Weights of a small contrastive image-text model: text encoder activation gelu.
Rows from block 7 of the image encoder of a small contrastive image-text model, named by matrix and row number. Rows with one number belong to one channel. Each number is 500 + 25 x the weight over its row's rms, rounded and kept within 0 to 999. All counts start at 0. Numbers have three digits each.
After each channel's rows are labels from the 100 images, of 14976, where the channel reaches its highest value: "top examples" is what is common among them; "place" is the part of the image that holds the peak. Only what is clearly more common there than usual is listed. The data: rendered scenes of coloured solids on a plain floor.
# convs0: first 3x3 conv (encoder.blocks.7.convs.0.weight, 256x256x3x3, each kernel summed), inputs 0-127
# convs1: second 3x3 conv (encoder.blocks.7.convs.1.weight, 256x256x3x3, transposed, each kernel summed), outputs 0-127

convs0.249:511521510452464497513522451508529490421463500460498501514492498510503473496505499498501501457524512533521524493504484521511506480508514516503496522496537502507457450501437513479541517521502486509477506461508568495420452454487523516525516471498501495499534492510530499448469504505495504483505481509511497507509450458517525476503486502465505490509499500493508500498503500513540526517493
convs1.249:516484508485529501487443527510443510514497485478520472506515509535492556504512512496470476496520481492514497500473522509462507496533482472555504469537531518445492484538492488475543490473465478551474490483521520485534491466504513512482471508540516505549528469516463490479488512511536509491510482527500490514509466485522512523456504489525480509502493504456545443522514533522523481508519
top examples: white object; count: five; brown object; its colour: white
place: middle right

convs0.224:481495486529479458495474487495484505481473515481514491494480504434486531464532513508494490446445475477479492515496502501502465495481498499464504482569498527441454496463518533458503547484458494512484482516513480498503488511521549474505482476530487486470511477466492495434477500488491469524493494465509492460495478501496521497509486488526458503481488475476479486486497487484482487543457
convs1.224:499437502510493492535500472504493490472493488501504519515490522571520509488545503530498498494415543488507542500531496489510489530497507469450492489535520487484499501501479503489516514488511522500475513518478482508476518522475470464512479502509491506473519512464481494609502507495481510486492491493519511475472502508498530494563514489489527489445515513505497485530480497500523488499507
top examples: pink object; brown object; count: five
place: middle left; middle right

convs0.2:501525501459481526509408522504482507507517497492511496499498509498503525482494495502508507471521484532427542490513474495526431496466496456505490530524445511496474463444521498489518501411485527503491506438498484485491511473512498516508479501526498496487501500512505497540482506496493489496507530512440488510512501477472512524480508490469509503432480511492467532527489492492495411506497
convs1.2:500491518458508507505439486506510515461457493512515478511515505506496564510501497522476484453511488516515488490484548495471478506469489471556495510544476508481501463511472498464518501467462485561483502452512496481526511493513486539494486510540496510541509497508478503488486528490519531531499475526493511486503527510481517531451504503529513487461506487464534477509505522509544461537504
top examples: pink object; count: five; its colour: pink
place: middle right

convs0.19:488489453506467510501483495433490531488474486507476483458502474512507548457460509481466490475497462475499482481489497463483494484469507491488459485509498495484459507488499461490463479488451483494510495501470501470494494494473463508467470515517492489454461459469462483500484481480486493502503477474497491487503502458492468491487474483505502513492451451439501463511498497510494477487493
convs1.19:514507511461489498507514538468471494507532469469480479488458487500501488478469513491477525506529527525530491463495473473505487480533482493501544510484487490478488500545513436527448521502470492521471473487513511478509468507599540542484460511539499467495493477491451544514502528522499480534510487535460483510579478533516490498501499491504500503498520471522549515476482514477486496562500
top examples: white object
place: bottom right

convs0.162:505529484510481486494431467515492509484510482502490496472478459501509448491489519482460563475474495517518438522501444479515475497496475487467532490489471560505480500510472497484479495466505517473505478486512476496524501486471499500457455527539504489497475493475470502484465508496507496529515530450485537520481497491482477476488530513489501452493499467515505499516498519478467448539485
convs1.162:510455514459445515514535500491449493463523485490507512485492476503499506482518494501484531493507507498502545494505442479501517485481512469491513489500561512505508488504509496560499498492499508501495505594489490487464521580481497513496470478457496493473498456456495527507534521501478497443501511496521534495513472506541492490541556500514506522493496506507503491521494461500511565495520
top examples: yellow object; count: five; teal object
place: middle left

convs0.168:494524503513495491497483416472506492478503494465503490505486495500500538482467488494462508501494477514535494481503484480513532494510483487493514527534453513510524495541497503491475489462490499495510481503475511487485416478445466514475511488533486464475460491493456511473503466485480498524482508487421522480501462475462507486499480490505500481532479514486476470493503487481531459529501
convs1.168:510537507466503491500502536497500504504460481487495480492475469506504501504453518495490507509515538552564531488500527504503482469502489514550540498500488450461458486543464438526459509508479467506483502501503527478507467496526503566513455516505497466524505492512471508502477490509495519500498484535469486495544484486468503481480464505508499518484511492463526496522503510475487497509495
top examples: white object; count: five; grey object; purple object
place: middle right

convs0.25:477476498499462452481429488510494499458463497471482501504530519479478530460478508503518514499498492502492507471462511490516479506492489493482508500559478485475512491479522480503506520484468495465472478502512517544510477507498496460510467504523475535465480470526527521449491519504507493505484494490468503504491472505491520496501537467501477509472468544470449492492467480472446495492480
convs1.25:493472528485482490533493496523494480496529510507527518527515532506526493512529475552487519493494535529448499522535497483526508533515526467496477537514492509500538508439496510492512529470482518533482507518456515504531513498471487482532479489499476513504536490520514479580487496484486522509472488500517523453493512552476520470522535499452531506490523447477519533523492469499483496502471
top examples: pink object; yellow object
place: top centre

convs0.45:473503509524487496493509504540474484495507523521503447452462521495483484492480425479482515470492496505499486493480473512507507483505460501495493509503508490477484495505490449487509445510491501467457484481536500512494500491448504518469508513481486466492530520421518470509493486532496479481502485492521514533452520498501454501523529477464506435514520507518511496495432511498505504498477
convs1.45:477457515470479518541490493454424539489505548458494498437502487502535507475515482553537461471516502515501492452533495502498506484488495498467535505514519511508528487498517482534474517512545488506491526525472529501511531540480536521570491528496481534489477529450493531476486482487521427486475552479517566493536466502460481478535468481451542480460486462521509495482495477485526506528449
top examples: pink object; count: five
place: middle left

convs0.164:465483464510472486466463486506485497487490467477481496486508472449469506480513509481504505489468480499484495498493489478460469484491491487477487482562475507477479466485529518499533525481478473491477476473500507516511471486517485499530479536546462518474478403495512500442491507498490482501465441495490429493495469510476552484461534495490468541471480501461493507516445460465485483541474
convs1.164:497438527534444477555542487529512484507519502509509509543492530529518513513544496552485538481433558529507515502527495484477506536547528478482482530521535496535513509481521510504518516503490541507506497467472472492529517486505435510519490486509491498480530499500515495519533510492473513483485499490540513478484514540483532493496478490481527472547540486486490466513494503533483502508501
top examples: brown object; count: five
place: middle left

convs0.98:506519495561531445517469526509477496516473453517508500513512501507502540505518493503483473493511494543514488502498473491538528497536501497501501531500407526503508455526487502474501507432504476494521504414501473510504517441504492495503500509536503492486514493505468510385532493495489497482505516491476518516505518496477516524459526499458512510537505519489509498504503476496511423500491
convs1.98:501498516534487494489489499504534510494455482507509477494474504489498548505500504496483493477506497540528512491484533510486461495498488549548511504544439497503493469513453492503497486473491498507561486446515478497511491472512498534507494494517522504515514486481516511438498511506511521528505495516465484523524510474456506526428479489524489483484474478463505456516521518501516453497498
top examples: purple object; orange object; count: five
place: middle left

convs0.105:493505497483496485485474473491495478482494490492484500499513484496490495454458513482540465461505485502467470498497497456499494488478507473473476513511482509485490496469484491472505499474450514485501484491497479463482483488486513484520475508497478508431492489488497472509489508503523447515488446502481493492485489426507495488489491494468476524482462452415508502463488480489496486477493
convs1.105:487457534468525499499493512551498478510476510503525464489507531517497504533501492529486509512507547520486457521503518508550519500522468488504486500489470452497495503520471462512531486523473508515466532447483493479531502488532451477456483473510506507496482501500491458545505490495503486504480480523463434475524476485482484515512507495473515530495544460493522495498528479481483518484519
top examples: brown object; count: five; its colour: brown
place: middle left; bottom left

convs0.92:447490476484484456473458457482494472476512466477482459502491516490473501455523494511516491550489519483475500488465483507494496493491507487481551467554480502443519505461525494483542488474486545469485478502490506488497482489536532476547465496469465537503522514504523474490478507494517462512452477527497522480480484520523528487456479487512454473495493488488497511484484517476500457520501
convs1.92:500406490488455485514512477507499485453523511431500512515509502544499503499514508513506508520480538533430490501499479490549511506555494463464494589511498515512533529441469464488485494501514518488494500503478491495485533507519498454502490515496501498476467507483486500468544506498481476488495485493461479490516421485518512480486530494475513526498546519512512495525496501530470507503489
top examples: orange object; black object; count: five; its colour: orange
place: middle left

convs0.47:504519474496487502510479501539495552515472487513493489486484492517503474536518460503475536481505465487451468526507474509510498476493513501491501525490513483515524504492482524473477490503469560485518491490495503537517507494545528442503508490522499491467503476488501494444485502506490502493508469514505509510488523511482470523476499463457510479488478463484478477513444495511515495510477
convs1.47:500486526576528489503511447463475511520548508489491515485483480503498503472501485486485517498517474507508513487520492506477516502484505505506525479510518483521518482549546484482520503527488519523501525494499453472486543528578538525465445472529495535504498481449529542485459449491503495473497571494515506488524471508488503526506457501489516514500493468509492536438468507526497505494479
top examples: count: five; grey object; blue object
place: centre

convs0.158:498488517518503545496495501524480525501449485498508538536574491514516500526510545479484566495484495480475514532514500470502488549490559495492504467460488540539452486459463490531481521497493477542527507502498507510516497518431532476471528519501519499500481460521490555499510509500507488501496516506494471489517492473514525491492541519519517510501508486492492504459507503495491495507523
convs1.158:499468527474502507476520499494514530478574525538492515513451474500520508469476524478483504527490511475486520488539489493507510529542486479444506539504500508526553514466553458485508474511506507498475562508483497508494515518516494458502508474491495503503543508501431524519514524532512464527503527508539514509493531550538486497535480482475511508512543530556467512483507502478526522511487
top examples: count: five
place: bottom centre

convs0.10:436522438516514508443504514478491506508508468514459442458483478503434510466492448475460487502515513494512491480465495485510505467502460517468471512508514487462499518511503468488493461512497490453463462513461504529505514501466486511477496489522436479498494497465505471511515463465487500490427480458511505446442510508518482513514498442510441477510525473515505504478427514501503509499468
convs1.10:489503527482526507543500483493436527483469474456475488486501494515523497494516484539479495466516443491529475482504451511480492492461464535505511465505496529468490457510515467548510514500499488506516507532489545537494505528510493528545471483472487521507501480463483511482450495473502506485482533507472522479549469444496505525490466517531516450452439465499535459491509480507550494473488
top examples: count: five; striped object
place: middle right; centre

convs0.214:457475477490485484468492470489462472485486477471468486469478474477475479469525486497506501514478460472482507501484473533519486461474476487469489486534482489473521490477500483485529487464424502461469475490469475520499488485520494477483488501516475504445506495488518477474471481470482388503461475494489495489468487474490501492476498471487472471493461476448502506549456505464500463525484
convs1.214:527478534509485520523497474475492526528540537538539465493461524512463509483489530547524483513475541513464482487501484490517525468509500468485511508501523485491517517478517540548475505551504486500534486502481482485512533503497530483510510516537503502500500517473538522491517507510541460462539512490551508502519563542477489514544455487441480496534528480482447528487494517537491559501489
top examples: black object; red object; count: four; count: five
place: middle left

convs0.62:474527468527522484505455520515497488508478485521498492465527502517488469462482511450491559462499480456506527486526467456491495480473508486477530521557504463482527514513498468494538471449498538497531477510493503460507516512504513524542500514528482495473498455475528520499505513513522468514484487465492506496492514534471480517524554452526502477491502489503511502516443510490479418465481
convs1.62:509482510511483502491517504476460491483472475476494525484484484593511500482515497484500516554471514492512516474529518479531514496507486502485507448500568474493479432502511483506509487606513534456481516492484500515477509491529536519474470495502502534494481524443505527481525458511464495521496524517522516498531455491475527487542478476507505538478500490499510480529488507505517589562470
top examples: brown object; purple object; count: five; its colour: brown
place: middle left

convs0.152:495415490506482416514517432508483489532480482506503495502493493495498523497501499503499513506501502455494507506497479482478537496523501467484511421514449516495488473510482485495502501523479503478526501466493469507549430485516527494503460497475504497479495495515462509456488505495490479493510519478463541514514516508390496522524517486460508499537518500492513479537485495500500525496482
convs1.152:509587526555517475486484523505535517506513473504507466496464492480497521499485511479469479495483496465507490495486516509474496503491480532536511419502452484487507479487473490505500496492494488505522476473507479512516476486509497487500498499534514484548482479509528489498482534512520522511515504525468506519522517497417518577542457480492491464493459474480476493504515496499521484513501
top examples: green object; count: five; red object; purple object
place: centre; middle left

convs0.59:499453508509504523508480458490496500548513509489501512496496510477502579482480495499504512518477490491424519494499494471493532503504495447488489477557459484495492485450531488517475486439472525475504504481493478514533471509503474508500508508485507496492471505503479490531503505500491479494514524501461545505511501495418500540523513504505518503528502495495493501539491515438433443489497
convs1.59:513527528480518497487468500505517516507423491506526482507477499492503567508484519481474462494499530541501497491497527505500435494475492475531506470547485505493485480510432480493519493473467494530502509502515505490513491528508480556484494537533506507562509477488500493469477525509516524500517481536504477500515518516458501552472499490528515488467501500450506467493511522499547456517495
top examples: pink object; green object; purple object; count: five
place: middle right

convs0.42:516493476516501550512527478539498512492482505512490515475501505512521506509508518504475560468498504503508629540513491491507470523516535504486515511469503517535507509510495511515500514509504531490516512517500487455482495544496545506478474507525486467505473470447511513456521492511509513530524468488528428509496502487490521493510506513507509550471521515491505482503509506493466502514480
convs1.42:493480514518492512483526525490449496467453493513482498490520467493511494503521488467489503478511466556549449475523501517477470512511462508478515532486521489489516485510517456506458485493509524501550524498502518509522478512505520478492472525466504529481484561480423513506509501508455499531496433491506526509534506512488511511548462486487516488543475514504508509488490493478517488485477
top examples: purple object; count: five; teal object
place: middle left

convs0.207:491499484531438499487502475513500540477508505495476497503486504521497507503515513486459485497470487521486528478484507532484456564497486491527439481510490444510503490460507493479525487470505517499547511482489482499523470503493465493506460495525511524494522517494488448489421494486507510500499443534491447513487500477466440500491471527500506508450500474497514517510513537528525470484499
convs1.207:491526510556475527508534482493519489479477510524489511497484505472515503498520487506495520536523519545540529478517477511504502488547487476466513556482490473505507495521492477478455497526530534498514506491472473524480518499484487493495439579513484506463499516495463494468510520495460467567484430517504553482504508514505542471562526501492520495554528485513459514532496488495490528534473
top examples: purple object; count: five; yellow object
place: middle right

convs0.160:531505539464453520521474479478525478496494501504528519529494465518536460502482524483482512464514496526474494464524507515492478522502491472501453504438516542533477442477433499517513505497496476507526515470498495452496508491490503495507504489495528514481479471509495489527463503510537511546535509518504488524498512463486536501476500537474544531484467446500490460475546441512504498544526
convs1.160:492518515467558467495498514480482492520537516484509530474538421485500507500452490491500516448489482489508516473493524537438486506479483515485527500507486460506495511541530456522469493487491521498464543516487494479515476498437506513470491502493489560488510501504472541501452480507475513456503500482480501508518467488489525506502530495481517500483503488503533504488534492508504518483483
top examples: yellow object; count: five; brown object
place: middle right

convs0.157:461466473512486444463464499500485473466487481470480482491505517479464526475507477505521501494493492476486525489461501513503492504486472485488519496520483451464525471485517484515491504496446475461473478485494498497514474504537486475513463494503460506450480467529517493457486502490493476518464482492480499489476470496485502478487520463461465533473455543454461468511447460461471481492481
convs1.157:477503536471474465551510509538499465500539514505504493529502534479535494519496460543487533491514513501456517516540496496518482526512510478497475518515499488511525508440494491504492534496488525515468477482458519502530500488508454486532485511505461494496521484520492458561497534456474536521466484492532485445508507564495505487486525514466522492492522460467518503515490479482511494505476
top examples: orange object; pink object
place: top left

convs0.223:513492489519508513511479432506499494489508498527473501510513528468504543502500511505500515513435488483535487512489527496484538525512518467483515450546449497515512525525520496530474491448488525486525502539512482521545432544516492523503495520546508513488469490507506511510502510519500485539514510507501534520512536492455493455516527513534511518528483503489531507531489497457490447504504
convs1.223:520520531508498518492522525512512505495427469508520438490459487505502544514508516476474480467525526523529511496499515511495476489465506524491526486529465479496468413498478501517511496468476496491527502552506475482477476555505480553513490515513511484518518479516513515490480523519470517495509483529519495503518515471466507506480474490554507494498513503475476470525518502484517468518509
top examples: yellow object; count: five; purple object
place: middle left

convs0.58:490474488498496448480462476492487484496477476495461474473483528455476535497524479516518473499450447479517503487473509509470512491503474471502486436506466485481488512488496486508476496461478468462459499518518473484524473516526471503525469539523477515479482510510534494484497514500491496509487493477481495512481496478490493476472498480510492536488458538481483512521463456494445444501483
convs1.58:476541527527486482514502492563515464512508514538511487515495518477522515537484460520498498461528460467493500513522528504499496534494507502489486434521475495511495451478490501494513498464467512486521500480483493493502510503522449496510505502534484523506480474497518455495499516473495533526477520484549500475495543553486490480459477505545526489546515444418486507496510470472547447535489
top examples: black object; chain link
place: middle left

convs0.244:531491519492485505506478493511500476487493490516459496483507479505519485498471532496530513462497472493470495470485486497493498471507540471505467503502512513521520499482479499477499489485440514462517499508542491468476505484518537471489487502498517510433493484503523477508496514539516423474533471493519511532500523461519481501474500523477522486488454433415523476500490473497505502515486
convs1.244:505517546496480506500507535495478483506503471506530513465485470497476489504462507509487528505509524496534506471488503517468505476509462472512518509486490509481548475528512485465509470497469520553465533448490471437488483475481490477464434484523510537509524475528479521503513519521498488542507498535520509498532480519505469524454537455496517526509548448474509517486538484489473470508500
top examples: black object
place: middle left

convs0.93:480481475505452520493468460512479522468473500465462498503524476456492501494500503490496498511455507474494540518483505486493496483495517473498467481542477537486492484457465500490501512449495520496519495486501523502486462502516534470526471512514491512513511472503509503476471502516536482498484497501463504488491457462487473455508481508491482515490506462485493510497489490470422464500489
convs1.93:508461496504480485534485488522469497429503537505513509507524547547483512516514496548488512495498527528492500507487446488551501495520512504502486528510512538501464546519499524495446514507485519518517478517495507496497518519518513505507507575486492480465463519451441504505500533491498492483508454495525531503469521534484546502551521528485497483515509484505468494516470516523514581529485
top examples: count: five; pink object; green object
place: middle right

convs0.8:504482498493492441514521438504509510533468498463502498501492480538509504499503497507498494509533502470473502507504500494498542491517504462491492423512469501500480510450411492494515513521477504496502501498499491504541452499483523459517507479484504501495509509522495482425507512504488486478510485502423527507511452490442512521520488496508510486539519460489493499490488501509489525517493
convs1.8:513509527516527484495460547515503505486488495481523473498469506546496552502510518486462480508498491447481489498483495517478529502534483501525505440517467469459501523515468463504517492487479506540503497490498505477506468505516503480483488515543513498564512472489517477459497531513523516480513484525468518508515482485445522577502479480488494502522491502485504442518512511501545487510515
top examples: green object; brown object; count: five; its colour: green
place: centre

convs0.248:463469465482496471455457488480498480491483470487468473486512497484455517481473476497523476500477459495464521493472498503505484494493461482510436482483483495480512459450493469501520485495439492474480488492490501516521495492513492482527469499498464530433502486536518460496490528483499467519452475519489504481471485452502524484483519469455476524487441473448480483467432464479485511473502
convs1.248:461507535482494470515503510561511451518527501529503506524493519474538494548483446536487523504495503487512482504546511504504506527534503485491483494490511489520501517501534512485494503508489544519454525454465486474513504484477450471496499489519473526501498510539489461492500512474489520510450504498534489458498511532487488478477507487443531506515540445462502549495522475460506504529477
top examples: black object; chain link
place: top left; top centre

convs0.121:493491500428424535510516424526506506510514512514484489515478491402493496513502498501503536488440528505438517515488477544492462496463520509485492529509525529481485499479535516489511503517479519480498477489499530521487430485478526504490499514492499490493497477502536509529426489497522493482496509498535490513509532510520504513518501503469491497433501497507517494506500531471526513525487
convs1.121:509524510440591495511457545503448513472498478483504478505523506484509539483524505506469485482536530507527464487501475515478495499461492566549495507523494532475534515492496502504499505494466484544466486494517496495542460501489500537495497512523505503542519490512481506531403532502531522490502501534474500504507519500472513520530507496493510471422474493475534503507502516459496507504528
top examples: pink object; count: five; teal object; black object
place: centre; middle left

convs0.163:515483498477468469504479487420505465473465542505494506485497482490521461514435517485497460489489490495487486466517508484481487517499522482501464491463500466508466498467471495491495488479484421498494518487504473432500490488494473493478489522442515501500490493486444479492482494497467502488514479522494473489509509478455496485469448524499515485497469461481492480516530476500475478458503
convs1.163:522518500471528443469487533527517481510506517500519518494534486500497494557456522471493514481471540502521507482497491483510471503522500496469516518482462475511507519513493455509472478502479520455467524482543488507502481493544497456463529504493533538502458514508469498520524507566482534543529507494444505553523488515472479455504513457501513475498505468486535546457537502455514476517494
top examples: yellow object; count: five; chain link
place: middle right

convs0.41:460472473496514591475485520538463538484509472524450465478492546496457495495503450501446547485507480468517511485441457494464502509472474528468497471517509483494515501529484464492499449503474530476513462489486477546534527491419466526465516515467496476472501513478503490507502480507496476518479499502507530503458524513503447478511524495491486511521514514507505474500442498500499494483486
convs1.41:486522541485479518529528477489513518533493497496494492486506486453541493498526503546474476507488511540503468483522514522490458501505496497472522540519526491540481504485515510511460508536518468497494522551476517514539500502462496513568501535479474510498470494515493523461488502498480486515483510512515510496527510487471495453560504494455545454459490464513474496525505484513509532547469
top examples: pink object; count: five
place: middle right

convs0.46:528497523490485511510494470495498513537487532517534514490516500535531502484469516494517499481502473511465485542519505489521519497489537464513512485511476496530499499460501479497512491475440527502524508515526504470505478515495476482499492477500512500418521491497491499509476509535494399517525491535508510510512501476494458507471518522490514531480477459414534478496537483479531464484507
convs1.46:506506561506518521461489525508517521519513509503535515476480483517492521482504544468466514517484546510469467499506522502488489484580466468488491497510488525499516492488491424489525435496469507531491538433510502506492496487496483458426477441510533506523518488516522520521506495532492503536516514519480481510550497482485464505470505447484520534515564464536488490497537505488504483491497
top examples: black object; count: five; dome
place: bottom left; bottom centre

convs0.239:536490493505472496528488494477487501518488502522500499472526500536549533465478543501509488506511537476505480513504504489494501489498555513500511486531497514512519509497529471511507492500473517514546507504511509422510491497459501512438484518522529486487503458480483492511491471529524455513542502495514501517531516486495451504500485498514533487501513456424536496525548474495513488468515
convs1.239:517529495471520500494482534495495518514522502489510516511474514513498469482521540498503526532504603498544493487507478484500480489558480501496511507512483504494514505536499438517438496494500491521490505478511512513508480501543499551474475500532528495504503501516468520517492524539483454522512463513459473507557503502514517499469497462489522501476552481562517525509524515492496492531518
top examples: disc; largest object: disc
place: bottom left

convs0.130:499528519525527493518493520487491490526508484522532492511483501511518476511552542498532555492528526513485508530505475523476517522512497520487563544488517555491529518478474489493519487533495521509498478513492433463516529513468507508487465509518514498479485534495484534532502483500569463536510521487511556500490517497504495518507459512499503490523507502497546494477523526527534516551521
convs1.130:498513516472475490492513511489503510484509482464493512491487502514529493490458480505483508481524492496442551474515531525450503497530469476508532466522500535479447487468477450457529498489494514506497524479494486510485483468463504462499486499496507532516521459471466521471511542496499470500491496519479526506523462458519483504511540484517520486491514537507528480511489502509523496491479
top examples: white object; count: five; brown object
place: centre; middle left

convs0.0:500499480507495509496483433498512501450472494463487480495489505490496527506539498508495522462495492508508492495490496495484519481506513464481487510537473527507452489459455509469510492497441498504499477504506484499493429515472497516505487487530487489435490502502528489520500504503509452503507461473455529512483460422507506458518495488492491493519459464452518507509481504483528497511482
convs1.0:516438536467484503506539540540501484492494440493530459503510511545481505502470499515484520519500546509502531489489504565493507486520484474523525551537488491475481503506464472477540487513456492492497538512486483485477475506497471527497473529507500498517558474513466505501508504507487527472498460528483485481472476496508513506527551481506512534553521505488548458498512487467481551464519
top examples: yellow object; white object; count: five; orange object
place: middle left

convs0.216:502523496504498498507459422509518497449519494472496497509502516545499539498508500507492511488543473472532521495501506477513535508507507477475519457558484493511513513533507507513497500454497524502505497533494510512494432532516503518505503505530491482493513518511497513510499493503495491518500508499443540498513473483440507445512502496538500494533492509493482537538496490483446454504491
convs1.216:526490517498509511485499531506492520528425485495521459490482488557497529500493534477478486475495507521531510494490525496502478475463508527520529468540473481472447423516460490500501499497481473518499490540513500481491462523505494552495478526507508485528539490509508515493463496518475528489518472520484508505518499473456513508483494478537493505491509497467511441512516501516526503513502
top examples: purple object; brown object; count: five; pink object
place: middle right; middle left

convs0.48:470477493496488453476462485489499461481491488422478489509517519502479505470478494497537485501491540482489492501470490501517487484495493497473522495528475509477534494487506495489535505507450482482477470491498507501496478491482497489502476506485464508437493485517535501495491500500500432509469467514463492490485429478508507494507521462483467512480478528438463504466475473449483501468482
convs1.48:490485526458500492529505525556504483481516511465519485522500562530527487525529491543480506521529589495427496514534497510545513516554491472510478510504465505485540527445447480496506521488491509521481519505468496501517493509479462499518495510495482491513526488496507452530497520489497474495462460512469487454498468501503520479505520510471530509507550497514537498523517472489475520488508
top examples: white object; its colour: white
place: middle left

convs0.120:501424504509514520510495532501491513525490505530494500502484493464506505514493484510504484548470509491416500516486495511492441501498497520510487448453511506478470515433519510504465491464491487489518509458487494507522526479516481477475500511470518493500482489490500509530513495485486486482511521493526443509505527525518503523446509509461519524449519491510511481529507513497405457503507
convs1.120:501549515502530488486501533498524516528517442475496448498448504469495532489487506473483484470511508507535483488490477508475501487509492560550496451510475501494514499518491492524497486490467502523521470460522468503526464515514498483486493492527519510563503439502516499523474554511536533485509512548474524519523491486484511583502521483479485491486482482471508496512506480488508485500530
top examples: green object; blue object; black object; count: five
place: middle left

convs0.242:450482459506496465474462502481475478453471470467476477515506487454462521460499486514496480506468458467480498479467491495485479476477445494505488491511487484453473491466489467493517514469450470487481487500499506463505497495512493471529462478500470523463504500514500471465495516493509465506460483484496487495489468477511537471458472468462459499490459495466481502514435488490494477494487
convs1.242:497497487537493482511531504509512493445480504551492480531506506492488494508504486515507489480525517546494514521495499464526511502542511498494466504512448497510506523468478471514474524513486512511560481493499536522500493494513485484493492543478482462498475517446500472528506506483471517498494501504531491472502565533497520469541477535496481499524524507461445483531452482499511515484492
top examples: black object; count: five
place: middle right

convs0.12:500504507502510508512488519516497507514509473460495494524480501436503493512515494512504477511462505540507466510495461520533461495508512517499520532483507532491530476526503519456518498452502504490517484418495507501489513425477499506499509509523508496492515484502514512472506473496515500479497501513497454514500449512527523525407475504403501505457495512502452493489499479482510443520498
convs1.12:504518505484493495497481486492507504480485467501507476494486490502494546481504512501484507505541509538532505477483521508498491498507478492563522510542488500470518483513454478495488496467468483514519496432516496485535512462482516546503483506518521480539507483508491519478505519513551529526503485535455478511513479466534502552425521492521499517479500485442545482530510513471511464496529
top examples: orange object; count: five; green object; grey object
place: middle right